python train.py --arch="preact_resnet" --crop_scale_min=0.4 --translate=0.12 --color_jitter=0.4 --depths=[4, 4, 4, 4] --projector_hidden=512 --residual_init="none" --eps=1e-08 --merge_dims=false --adamw_lr_other_params=0.00078 --steps=15000
Rows from block 11 of a small self-supervised image encoder, named by matrix and row number. Rows with one number belong to one channel. Each number is 128 + 32 x the weight over its row's rms, rounded and kept within 0 to 255. All counts start at 0. After the name is the row's rms in percent of the matrix's.
After each channel's rows are labels from the 100 images, of 14976, where the channel reaches its highest value: "top examples" is what is common among them; "peak on" is the class under the peak. Only what is clearly more common there than usual is listed. The data: small renderings of single solids in any pose.
# convs0: first 3x3 conv (model.blocks.11.convs.0.weight, 192x192x3x3, each kernel summed), inputs 96-191
# convs1: second 3x3 conv (model.blocks.11.convs.1.weight, 192x192x3x3, transposed, each kernel summed), outputs 96-191

convs0.153 104 [150 110 107 208  99 111 128 145 103 207 133 109 156 184 165 160 132 131 157 101 181 132  92 137 150 114 109 126 131  81 123 140 158 142 100 110 157 131 119 125 111 129 151 118  76 142 103 110  91 115 148  99 162 176  93 125  85 163 111 119 110 104 116 142 168 130  97  85 105 151  80 113 108 124 162 120  82  84  96 141 154 173 161  96  68 122 127 151 109 123  85 172 122 162 113 167]
convs1.153 114 [132  61 132  24  76 137 127 111 103   0 109 125 102 116  99  81 147 103 170 172 125  96 138 112 146 160 125 129 149 127 172 137  71 154 162 111 131  92  64 139  97 154 128 144 174  95 104 122 117 136 112 125 145  98 133 125 158  88 147 165 136 137 118 142 123  94 132 166 134 131 181 128 144 158 177 106 135 200 155 117 109 119 107 182 158 108 109  80 150  98  88 102 145 123 140 123]
top examples: dotted
peak on: solid

convs0.178 112 [103  88  84 165 149 130 144 151 165 155 185 162 170  81 162 179 194  94  89 109 109 189 139 113 152 105 189 155  96 177 167 164 113 137 153 127  95  81 127 160 106 124  35 166 151 130 126 106 115  75  93 141 154 148 136 171 182 158 155  67 139 160 149 152 147 123  97 145 160 125 162 157  61 126 154 191 155 121  72  76 140 171 148 126 156 126 138 111 198 114 113 127  89 157  93  91]
convs1.178 102 [210  76 133  76  57 140 124 208  88 102 101 102 118 133  94 114 181 119 149 113 134 121 150 135 134 144  53 128 114  92  66 148  97 146  91 121 126  66 164 110 115  74 147 117 127 135 108 176 104  61 109 167  89 112 141  89  69 123 113 162 198 139 140 151  80 134 157 137 124 114 150 113 155 103 145 150 142 169 162 170 128 118 129 125 107 155 131  94  87 118 151 132  97 158 111 186]
top examples: metallic; cube frame
peak on: solid

convs0.11 094 [ 97 145  88  61 158 101 112 147 197 123  70 167 158 128  76 172  91 115 162 141 132 121 135  51 135  42 169 165 113 136 148 127 131 157  70  99 136 162  68  89  93 109  93 160  89 135 161 160 109 116 200 126 156 104 105 132 117 104 100 168 111 128 153 100 158  99  82  83 133 133 103 108 175 148 110 118 117 151 122  91 106  80 128 116 118 154 162 141  97 160 171 159  81 126 106 171]
convs1.11 095 [136 112 197 147 173 172 103 135 147 160 166 156 207  99 135 124 132 133 153 124 151 174  77 183 133 118 139 109 172 155 124 131 178  76 132 106 170 135 201 163 165 110 126 117  78 100 164  74 163 126 129 155 102 170 142 171 163 110 180 151  88 134 118 152  98 148 123 150 117 139 156 114  98 173 129 120 149 157  76 105 163 147 148 135 132 149  84 150 141 115 117 255 133 173 156 116]
top examples: dotted
peak on: solid

convs0.146 089 [ 97 142 107  82 104 146 126 161 148 128 126 189 138  51  90 160  90  87 102  73 124 103  79  57 148  83  81  79 144 111 136 107 157  84 172 138 178 160 119 133 164  49 148 113  60  84 149 128 151 101  96  93 133 147  86 166 123 146 206 174 132 103 115 145  90 128 107 111 156 109 105 165 137 127  80  90 150  73 114 158  81 178 126 121 144  98 144 117 128 111  71 145 181 118 131 118]
convs1.146 096 [106  94 136 127 144 103 163 134 123 164 115 134 187 158 115 110  74 162 113 185  95 112 117 172 127 140 124 148 103 101 134 103 134 115  66  75  99 162 102 135  86  92  79 125  33 126  58 147 154 127  89 133 124 110  95 155 115 152 102 128 115 145 124 145 110  98 107  86  56 172  99 124 190 129 120 116 122 154 118  73 117  98 156 118 146 112  90 126 124 137 143 169  58 117  55  73]
top examples: metallic; striped; capsule
peak on: solid

convs0.92 085 [136 175 141 189 158 170 126 128 115 147 118 123 122 174 108 135 175  98 126 149 127 179  79 118  88 130 147 120 128 165  93 113  96  68  89 133 104  77 123 112 133 121 103 129  98 189 165 135  80 119 172 120 120  91 200 161 187 158 148 112 158 143 120 134 136  78 183  95  83  83 161 116  93 135 129 158 192 118 103 144 125 132 111 139 105 182 161 161  97 179 120  83 111 135 133 120]
convs1.92 101 [166 119 102 117 195 138 142 127 181 108 168 171 136 143 162 122 146 119 167 148 186  98 145  83  78  52  94 127 177  98 151 132 150 153 162 176 128 153 104 136  89 102 118 146 127 141 102 137 132 134 163 119 128 112 135 130 132 157 102 109 143  70 148 106 162 160 158 168 144 103  42 144 160 113 148 135 147 134 140 115 129  97 124 151 127 166 154 126 135 112  39 150  57 187 154 149]
top examples: dodecahedron
peak on: solid

convs0.149 103 [ 83  87 100 121 144 165 137  70 142 155  87  83  97 135  85 149  94 115 150 151 131 111  83 121 125 114 120 149  86 110 135  92 142 127  92 163  71 140 147  99 152 103 150 128 131 142 108 139 145 135 129 103 156 157 160 147 127  98 118 142 144 145 129 180 164 184  63 132 152  85 161 166 127  93 181 143  65 192 134 187 207 101 137 131 115 182 125 134 155 109 130  49 146 160 134  98]
convs1.149 108 [138 169 129  98  92 124 172 144 120 116 146 119 122 120 111 119 100 148  14 105  92 126 148 150  82 100 199 151  98 155 169 127 154 133 117 143 155  99 165 129 148  94 142  95 109 143 176  71 135  41 163 118 153 167  76 142  94 100 163 138 167 155  89  83 115 146 163 117 115 118 145 126 116  90 123 106 141  56 169 111  86 174 129 152 150  94 132  80 104 130 153 177 105 100 134 183]
top examples: pattern: plain; glossy; light from: behind the camera; sphere
peak on: solid

convs0.49 105 [104 179 136 122 134  92  54 146 149 123 142 109 137 137 100  85 123 137 163 115 107  53 110 119 102  92  86 125 144 142  99  82 137  84 135 142 132  92 132 139 114 128 127 147 119 105  75 139  54 144 101 101 101  92  98 195 158 131 204 129 118  85  88 176  97  94 122 135 188 150 144 157 121  75 149 120 168 130 157 139 102  98 186 104 144  81 134 106 111 140 209 126 146 141  89  65]
convs1.49 101 [ 90  87 115 136 143 171 149 134 149  86  98 152 100 121 121 109  81 144 150 132 140 126 169 155 140 114 111 142 125 160 168 140 125 145 140  85 139 138 161  91  81 116 163 139  63 137 174  74 136 150 141 137 133 118 119 112 154 144  48  97 151 163 159  65 115 172 173 142  77 121  97 142 122 147 169 133 116 128 139 119 101 112 113 146 105 140  92 134 104 172  65 103  77  85 180 152]
top examples: jack; star block
peak on: solid

convs0.173 113 [ 69 150 108 117  81 150 169 130  93 117 132 131 110 142  83 171 113 118  93 111  95 101 140 140 120 147 100 121 129 122 109  89 109  13  89 175 130 102 163 131 157 146 132 152 154 165 116  94 163 128 117 113 194  87  79 190 128 130 118 184 139 140 177 187 203 118 122 123 135  92 158  65 134 105 162 179 147  94 188  91 144 110 124  75 122 127 137 120 110 151 131 170 107 128 130 126]
convs1.173 108 [112 134 132 165 149 111 148 104 143 142 159  80 165  97 102  98 167 113 147 133 180 169 150 119 119 120 110 126 156  94 141 142 126 164 186 144 133 111 115 131 108  80 127 177  78 137 161 164  93 103 129 140 150 131 144  92 130 104 122 109 107  93 109  55 162 136 133 157 123 139 125  95 132 115 160 103  92 134 120 129 123 210 176 120 124  79 110 141 131 131 122  92 173 103 105  98]
top examples: plain; glossy; sphere
peak on: solid

convs0.52 105 [173 171  88 110 125 114 164 118 112  88 119 175 124 124  86 180 126 174 114 129 128 135  81  89 157 114 149 105 160 129  86 126 127  79  78 106 106 117 179 167 113 185  93 116 118 224 142 160 148  98 138  60 123 106 126 113 106 128 132  95 110 108 116  80  95 179 119 110 141  99  96 105 136 146 124  85 154 127 130 136 133 114 161 125  86 124  94  57 123 145  69 130 144 156 126 117]
convs1.52 099 [126  78 127 163 128 118 148 122 103 115 156  68 151 127 131 112 117  92 125 139 123 154 178 121 104 129  69 153 133 145 142 112 137 166 143 124 161 164  96 114 161 110 129  93  86  66 117  85 116 127 136 162 120 144 121 100  83 124 105 129 175 116  88 169 172 110 151 150  78 163 133 106 119 178 144 150 138 106 124 111 154 104  76  96 175 151 146 193 123  95 155 189  94  89 143 145]
top examples: chain link
peak on: solid

convs0.77 081 [ 94 155 102 150 137 127 131 131 165 132  80 106 133 165 120 107 115 129  90 163 170 176 124 136 106  77 119 154 126 184  72 117 165 107 137 151 202  75 121  52 148 142 182  69 116 170 192 119  84 175 125 132 144 146 163 113 111 124 142 112 182 147 107 118 192  59 143  66 143 102 107  72 146 113 151 140  69 146 115 119 150  72 135 166 147 115 115 212 117 147 145 117 142  81 127  92]
convs1.77 102 [158 141 174 201 117 186 134 123 158 181 106 115 183 131 108 107  88  97 152 143 115 110 115 107 173 172 103 144 159 122 112  61 149  95 152 164 144  87  81 138 186 140 133 115 156 106 120 174 138 100 151 146 201 120  98 161 146 162  84 114 146 135 139 124 100 135 117 146  92 151 148 147 104 169 124 110 140 101 175 139 166 180 199 160 172  55 119 136 143 114 140 144 116 194 181 138]
top examples: striped
peak on: solid

convs0.69 102 [ 99  91 101  95  88 139  95 111 150 109 116  64 112 118 106 126 146 105 170 126 123  78  81  99 140 112 125 121 124 125 151 139 176 101 140 112 126 181  87  70 165 116 129 108 105 143 188 126 115 136 153 117 197 143 109 127 121 122 122 144 185 146 138 110  94  80  10  86 165 155  78 108 141 143 100 143  71 136 148  90 105  99 107 159  82 102  83 159  91 186  88 164 148 173 112 137]
convs1.69 093 [107 117 151 140 166 121 170 127 153 105 140 111 139  70  93 140  94 137 132 193  79 139  97 138 127 103 163 133  96 169 103 114 141 133 149  89 159 126 153 102 116  95 128  80 119 117  95 141 148 102 187 125  57 159 128 244 129 128 125 110  26 168  93 108 177 158 137 145 133 163 171  98 174 134 162 120 121 117 173 165  63 123 134  94 102 134 174  90 110 129 164 134 136 121 126 129]
top examples: chain link
peak on: solid

convs0.15 106 [143 105 121 216 158 158 134 114 105  84 142 118 137 132 151 124 143 150 131 135  84 138 126 115  77 115  67 154 111 108 103  93 127 109  86 142 132 114 100  77 124 138 167  69 149  92 130  50 103 134 153 136 155 108  97 175 139  91 145 167 148 185 162 147  78 172 134 122 143 161 145  93 132  89 122 114 175 157 144  72 121 118 156 108  89 104 117 158 123 138 166 191 167 157 126 120]
convs1.15 095 [ 98 102  90  69 128  87 164 152 129 102 165 112 131 131 149  44 116 109 114 140 106  99 116 161 119 102 144 159 162 145 170 137 139 127 137 123 115 122  49 122 127 151 152 136 109 145 172 133  97 155 107 165 139 159 116 109 105 113 142  98 161  66 128 100 202  79 157 143 168 155 104 154  75 141 132 109  61 107 111 199  96 118  95 198 124 136 102 114  88 158  78  77 101  90 128 133]
top examples: plain
peak on: solid

convs0.9 096 [135 100 171 149  60 162  64 129  87 164 156  94 134  79 122 130 162 119 141 136 169 124 114 166 123 115 167 135 142  99 112 119 141 177 110 115 151 109 124 112  64 177 135 180  64 158  92 125 185  90 166 122 122 109  90 164 114 176 106 131 129  88 170 137 104 115 126 175 113  96 129  56 128 147 132 123 255 150 121 165 144 126 117 152 113 145 109 113 111  91  65 175 124 137  79 156]
convs1.9 087 [129 127 145 106 142 118 149 206 127 143 101 149 174 154  93 138 139 145 111  78 144  91 165 140 142 132 120 117 111 131 109 137 147  74 149 163  84 176 100 135 130 173  96 124 176 138 122 106 120 154 158 154 122 160 112 115 124 116 156 129 110 163  95 192 132 152  43  81 146 138 108 148 115 101 138 108  34 128 109 140 134 221 128  57  87 134 144  97 130 181 150  86 157 147 176 165]
top examples: torus
peak on: solid

convs0.57 088 [107 111 134 205  60 177  84 134 132 112 107 167 119 167  48 167  85 115 119  90  64 160 148 117 126  73 141 140 151 129 149 149 130 136 173 159 148  91 127 130 121 186 142 100 136 141 153 149 151 137 108 208 119 169  97 116  95  86 168 127 161 169 159 145 110 138 123 163 154 109 170 200  70 174 100 145 101 151 124 117 156 147 117 133  92 153 119 129 110 105 159 138 132  98  88 163]
convs1.57 088 [110  94 196 102 165 111 126 112 158 142 124 146 153 124 190 118 198 187 106 173 178  98 111 128 118 163 146 128  86 109 143 132 139 123  87 101 138 180 109 154 200 122 148 131 111 150 111 109 146 122 133  36 116 126 121 138 130 152 147 134 122 136  93 161 118 164  99  98 122 130 108 124 158 134 190  70 173 112 129 153  55 170 176 123 119 109 127 133 116 158 104 126 111 155 126 190]
top examples: striped; spring
peak on: solid

convs0.93 095 [154  60 124 170 107 117 131 138 139  96 121 145 153 127 104 137  65 114 121 159 136 159 143  94 134 158 119 111 194 156 117  67 122  51  86 100 132 118 167  92 120 134  96 136 164  22 183 103  83  84 118 135 172  99 129 103 162 129 118 138 144 108 106 123 118  86 165 132 146 129  82 136 138 122 106  86 148  87 123 109 132 147 156 143  98 118 158 171 136 163 135 175 120 163 180  80]
convs1.93 090 [139 171 147  78 175 182 132 189 169 161 133 122 122 132 153 151 193 144 111 124 118 144 102 151  96 166 127 106 164 158 111 153  98 166 189 137 138 144 174  85 145 133 115 110 153 115 132 169  65  84 114 105 129 165  98 150 163 128 126  88 236 101 140 138 119 101 168 176 137 101 191 160 101 172 117 170 182 132  97 118 122 149 115 129 149 133  94  91 100 150  89 109 154 121 143 114]
top examples: chain link
peak on: solid

convs0.94 088 [ 85  85 115 184 136 101 156 145 113  86 159  99 146 154 180  91 130  99 100 168 137 125 180 149 145  83 100 149 153 121 108  51 124  91 135 147 150 138  93 133 109  77 144 158 149  23 187 147  99 146 133 168 131 160 144 135  98 110 123 117 108 153 101 108  29 109 153  78 137 143  70 203 101  87  88 148 156 123 144 123 122  80 160 151 126 151  96 159 131  98 131 123 114 144 153 163]
convs1.94 093 [105 154 120 139 124 154 154 147 183 136 152 180 111 136 189 124  89  85 155  86 150 149 165 161 169 174 137 131 170 158 125 205  98  80 105 103 124 160 176 156 145 166 134 136  79 187 140 125 172  94 113 101 135 169 159 169 121 183 140 105 168 158 154 160 150 160 177  97 110 129 158 140 141 162 147 108 168 142 140 121 122 149 155 147 130 153 166 154 131 122 170 128 165 153 191 114]
top examples: chain link
peak on: solid

convs0.139 108 [118 137 145 102 132 124 111  91  98 142 141  82 143 127 119 136 138  88  73 148 187 149 134  73  71  74 106 102 140 107  88 173 143 135 179 129 129 120  96 125 155 149 152 154 114 168 115  50 118 128 150 113 166 135 124  93 144 147 106 146 165 163 132 153 137 101 134 155 127 131  96 137 122 131  84  84 199 130  97 152 113  82 118 127 110  84 175 149 128 108 165 172 131 153 103  94]
convs1.139 103 [111 130  96 174 154 144 136 166 120 105 157 139 114  70 175  90  89 193 118 115 133 102 118 175 130 172 135  59  87 154 191  69 118 103 139 169 141 114 179 109 130 129 113 142 128 191 130 167 162 100 148 149  41 150 138 171 116 133  56 124 130 116 129 125 127 132 141  41  94  94 135 119 109 116 138 169 140 145 138 147 138 161 142 154 159 154  84 113 132  46 151 122 168 101 133 170]
top examples: torus
peak on: solid

convs0.124 095 [123 142 155 131 130  82 134 158  73  98 172 115 112 176 148 144 137  94  86 114 162 161 129 113 117  48 100 140  59 109 169 145 153 140 139 109 113  99 109 107 112 184  70 148 171  35 151  56  55 113 119 144 127 180 136 133 123  84 155 127 136 144 108 131  96 143 143 129 107  93 149 118  66 126 129 105 139 152 150  86 158 137 109 120  63 186 165 107 119 115 166  89 106 116 102 151]
convs1.124 089 [124 156 179 111  94 161 101 184 134 118  35 104  77 112 183 128 128 142 122 172 110  94 105 105 149 148 131 119 164 152 151 187 160 110 130 174 109 118 201 140 153 173 152 134 162 168 137 155 145 135 125 135  85  94  98 188 137 134 216 158 127 112  49 129 127 140 174 116 133 114 141 132 112 109 103  82 131 123 141 156  82 141 175 124 143 131 113 126 138 130  95 171 132 142 120 145]
top examples: cog; torus
peak on: solid

convs0.61 090 [194 176 145 117  89 114 157 118  81 140 142 143 147 168 130 119 143 157 171 152 111 131 121 125 104 142 175 116 125 125 159 170 143  81  98 163 161 154 166 172 122 180 108 116 163 121  70 123 133 115 146 122 157 122  90  64  79 136  77 100 142 169 163 171 126 111 118 170  92 114 105 132 132 191 152 105 128  90 118 100 136 162 108 169 166 103  97 108 106  83 143 169 147 124  96 158]
convs1.61 094 [112 104 113 138 151 148 116  86 150  75 100 110 134  86  97 153  84 116 121 123 107 144 132 106 153  92  22 109 111 135  84 114 123 140 167  91 136  99  52 163 145 101 122 117  91  52 131 105 146 128 125 129 113 107 151 122 121 101 199 129 136  72  96  27 133 129 124 116  94 146  82  87 141 142  90 148 142 119 121  88 160 128 121 108  85 115 113  92 161 114  97 124 109 149 118  80]
top examples: torus
peak on: solid

convs0.46 099 [125 135 163 114 130 104 102 172 142 133 142 158 154 142 122 134 119 128  94  51 136 112 175 123 122 229 140 174 137 126 127 134 160 119 131 120  99 131 170  97  89 178 123 135 126 163 116 126 168 117 138  87 136 160 146  97 169 106 179 121  84 129 136 194 109 138 118 176 150  93 129 104  92 113 148 114 138 153  83 108 161 113 125 128 122 155 152  97 178 120 126  91 129 136 131 160]
convs1.46 082 [130 115 134  87 124 134 117 139 127 139  78  92 126 141 147 151 154 108 140 114 136  87  82 106 149  57  90 107 134  99 106  89  89 196 147  92 108 139  84 156 144 170 114 109 107  71 100 134 143 121 101 123  74 158  95 222  70 143 135 150 161 136 132  43 143 129 138 111 183 107 120 170 127  92 155 161 100 116 184 123  85 135 172 127 142 103 136  63  71 132  83 161  68 170  92 142]
top examples: torus
peak on: solid

convs0.162 092 [102 169 147 126 196 123 139 151 149  64 148 144 144 120 113  99 123 163 105 176 101 119 107 170 119  98 140 158 133 212 140 142 114  81 162 163 145 126 131 138 153  37 127 141  87  60 175 156 132  89 166  81 136 163 130 106 131 133 114 144 212 138  98 150 162 153 126 137 107 127 169 106 162 126 101 118 143  92  70 184 149 120 171 170 108 150 159 180 121 152  81  98 115 144 109 105]
convs1.162 096 [137  96 150 124 137 123 171 122 155  86 109 118 132 139 139 155 142 125 173 159 176 152 156 110 111 206  80 115 129  93 148 155  84 158 148 117 181 150  92 151 200 117 146 189 131 157 101 130  82 223  98 162 175  77 168 101 118 112  66 166 186  86 129 119 119 166 165 162 153 109 125 157 109 139 142 147 155 154 164  55 137 103 145 110 193 152 137  75 130 134 114 117 110 129  87 133]
top examples: striped
peak on: solid

convs0.143 103 [189 145 128 182 113 141 160 147 158 137 123  69  84 177 198  82 144 122 106 140 142 123 176 175  94 149 159  95 129  96  99 136 125  84 157 144 143 122 145  85 105 121 158 176 118 108 117  90  82  97 116  98  99 170  72 183 152 123 111 134 138 116  91 141  82 117 135  99 185 209 138 165 147  90 143  52  91 122 125  99 139 121 168  40 171 151  87 121 168  98 149 145 153 157 142 120]
convs1.143 117 [108 115 104 147 154 155 160 142 178 126 157 112 115 158  80 169  67 148 110 106 177 149  90 159  93  95 119 146  77 140 138 122  91 145  90 158 153 106  70 178 120  99 106 126 143 136 138 153 152 147 170 175 140  93 127 107 101 165 107 138 114 180 115  93 149 160 123 155 140  94  97 135  99 153 111 130 118  84  84 106  94 112 134 104 121 146 173 119 113 124  75  45 108  99 145 150]
top examples: spring; striped
peak on: solid

convs0.89 097 [ 92 129 112 112 145 132 120 146 166  89 147 129 133 123 136 125  74 143  67  98 131  70 153 136  97  84 173 156 143 150 112 102 161 111 108 209 136  87 105 113 125 126 112  87 163 131 201 131 144 168 150  83 188  99  70 182 138 141 121  97 141 105 104 147 154 124 114 145 185 105 152 114 166  87 134 123 139 112 166 122 168 167 141 112 132 124 118 136  86 168 152  95 162 164 196 165]
convs1.89 097 [118 147 122 125  68 144 114 105  84 102 172 115 115 144 101  92  64 116 159 158 104 134 121  86  96  87 116 172 107 103 139 194  86  93 175 138 111 113 158 155 165 145 130 106  82 115  83 128  72 122 106 136 142 111 183 124  41 114  91 150 137 149 100 175 131 186  86 127  62 123  86 104 110 144 153 166 135  86  99 120 184 103 105 149 156  85 109  88 154 185  81 181  75 132 102 138]
top examples: metallic; sphere
peak on: solid

convs0.67 084 [ 80 120 144 176 145 140 118 109 118  88 190 148 137  79  53 110 202 147  76 163  88 101 114 108 122  78 126 126 158  95 134 136 127  98 173  90 113 137 145 109 130 127 149 166 109 126 137 105  72  85 172 102 154 128 146  98 113 107 157 136 127  99 191 128  74 195 164 171 166 129 156 120 126 143 147 104 177  84 131 122 161 115 104 126 106 106 143 108 137 108 116 164 143 166 103 168]
convs1.67 085 [181 112 144  91 127 178 120  63 106 181  74 135 108 170 140 131 111 147  98 183 143 176 125 141 140 152 149 144 117 138 166 135 154  75  49 121 159 151 144  91 199 134 114  66 140  77 163 143 112 119 119 101  97 150 105 131 119 137  71 125 135  86 108 154 104  86 161 117 118 190 116 114 129 183 114 155 129 146 125 167 157 133 130 140 154 122  86 126 111 191 222  94 141  95 120 129]
top examples: spring
peak on: solid

convs0.147 091 [ 83 124 143  48 162  88 185 142 124 116 147 112 146 119 107 164  64 113 117 122 122 158 182 135  64 115  95 122 156 155 115 123 173 102  67 179 100 156 151  99 134 121 175 103 117  20 125 121 127  85 131 105 185 127 157 141 111 147 164 125 161 117 131 160 170 147 100 115 125 143 133 164  87 155 150 102 106 121 140  88  88  96 119 140 103 133  70 166 121 165 153  89 166 148  39 145]
convs1.147 100 [125 126  47 150 204  89 123 161 130 156 118 173 139 152 115 162 112 146 145 165 107 104 131 122 152 130  79 128 173 139 131 142 133 147 173  69 146 149 102 166 120 134  87 127 100 103 148 125 110 140 109 125 143 166 141 149  68 148 117 153 144 127  92 121  90 137  86 127 140 136 110  79 162 178 139 139  82 147 136 131 171 108 138 109 191 129 115 160 133  73  49 162 150  80 114 100]
top examples: capsule
peak on: solid

convs0.166 097 [163  99 125 156 124  88 150 189 118 173 131 136 118 183 118 190 115 121  71 124  61 116 123 143 125  62 180 105 109 154  97 133 132  42 110 129  89 140 199 119 110 100 144 157  94  86 126 154 122 161 131 130 104 114 127 145 129 161 176 126 161 120 153  82 104 125 235 131 151 112 131 175 136  92 130 133  68  97 145 103  77 181 123 218  84  86 169 132 111 144 116 116 106 129 158 118]
convs1.166 096 [138 139 194 173 140  99 104 112 143 138 170 153 145 201 131 161 123 118 140 176 117 161 136  68 130 189  71 117 121 197 186 136 120 134 189 214 100 148 172 131 151 134  98 114 121 128 170 120 164  85 129 120 100 147  94 167 169 142  90 131 181 127 201 173 165 174  91 142 110 145  91 161 109 134 104 130 123 148 116 127 124  85  99  88 150 166 180 113 176 155 144  70 185 154 107  85]
top examples: dotted
peak on: solid

convs0.127 105 [119  87  97 104 164  97  62  88 115 121 109 119 144  87 119 173 124 112 127 163 143 120 128 122 135  71 142 130 128 135 180 150 105  93 169 139  92  87 180 139 128  89 121 149 148 119 101 122  93 175 158  83 115 151 127 136  82 105 110 105 174 121 126 157 109 193  85 122 178 111 204 138 146 130 112 129  78  53 128 138 149 111 173  94 202  71  81 151 159 169  99 104 152 126 155 157]
convs1.127 098 [108 111 146  95 102 147 167 156 159 121 104 157 136 154  96 109 173 168 148 123 177 176 148 164 140 106 177 111 108 135 127 179 173  95  95 161  93  70 149  57 135 192 134 143 140 127 215 145 125 188 129 136 131 112 143 122  54  82 106 130 147  96 169  93 116 135 117  96  90 130 124 167 139 103 162  94 109 205 137 134 183 171  56 108 161 120  99  90 122 100  89  43  81 116 166 114]
top examples: metallic
peak on: solid

convs0.183 118 [135 137 163 133 167  65 108 122 195  87 157 130 151 162 129 119 174 150  89  95 157 146  96 123 223 162 108 141 133 130 135 170  79 123 157 137 134 191 143 141 140 147 156 120 137 139  84 124 153 140 154 136 141 162 110 132 162 149  96 113 110 113  89 118 165 107  66 135 189 138 135 115  99 165 130 129 180  85 148  76 142 183 114 155 153  87 132 120 110 124  95 164 137  95 137  82]
convs1.183 147 [115 134 180 137 128  82 133 117 119  95 140 109 120 151  98 130  70 136 165 120 148 194 137 161 152  81  93 135 125 120 117 170 130 142 141 122 106 121 241 148  82 134 129 110 168 107 135  92  98 156 154 103 151  95 145 143 209 119 113 159 115 148 120 144 125 148  56 140 111 143 106 140 138 134 186 183 142 158 127 100 157  92 151 156 153  66 155 138  91 166 104  80 120  99 122  92]
top examples: jack; star block
peak on: solid

convs0.104 098 [171  92 122  97 154  84 135 148 189 150 124 164 117  97 118 115  92 122  62  98 138 121 118  48 171 122 105 101 180 138  95 157 151 110 157 125 133 119 109 142 131 154 101  92 112  97 122 109 111 122 119 157 186 172 118 165 123 164 111  89 148 175  82 117 126 129 123 173 173 151 121 180  99 180 138 136 164 127  85 132 124 140 108 138 119  55 116 104  80 139 132  92 168  96 151 110]
convs1.104 107 [ 88 112 125 141 112 141 140 103 136 131 138 133 105 160 102 108  59 129 149 153 117 154 122 100 137 135 133 124 169 149 141 102 145 159 135 131 167 132 255  97  96  92  93 151 108  58 110 144 124 157 103 124 128 162  88  67 237 164 152 137 188  86 124 114 161 140  95 128  92 135 106 156 194 106 154 122 163 192 186  92 119 134 159 119 139 118 148 148 145  98 124 142 112  65  93  93]
top examples: jack; star block
peak on: solid

convs0.111 096 [108 142 104 159  89 139 166 148 130 143 130  73 164 132 110 146 114 116 125 123 151  93 119 147  94  99 115 154 145 136  83  71 137  55  56 181 150  73 143  92  97  88 124 142 129 132 151 146 116 159 205 140 165  95  96 119  93 108 131 155 166 136 171 126  79 115 137  89 171 213 200 110 140 141 123  61  97 110 111 122  65 126 129 172 128  67  96 102 105 122 112 145 171 137  89  91]
convs1.111 093 [ 77 131 110  94 106 155 158 171  74 102 183  67 105  77 161  99  92 129 111 169 150 144 125  99 160 155 151 108 120 182 157 175 180 181 180 114 157 113 161 121 167 191 143 107 117 110 154 172 152 150 184 198 132 155 120 206 167 129 114 154 140 124 142 152 142 135 101 149 185 106  63 140  99 173 108 180 103 104 135 172 178 172 144 134 119 156 130 143 158  65 166 123 145 101 152 137]
top examples: plain
peak on: solid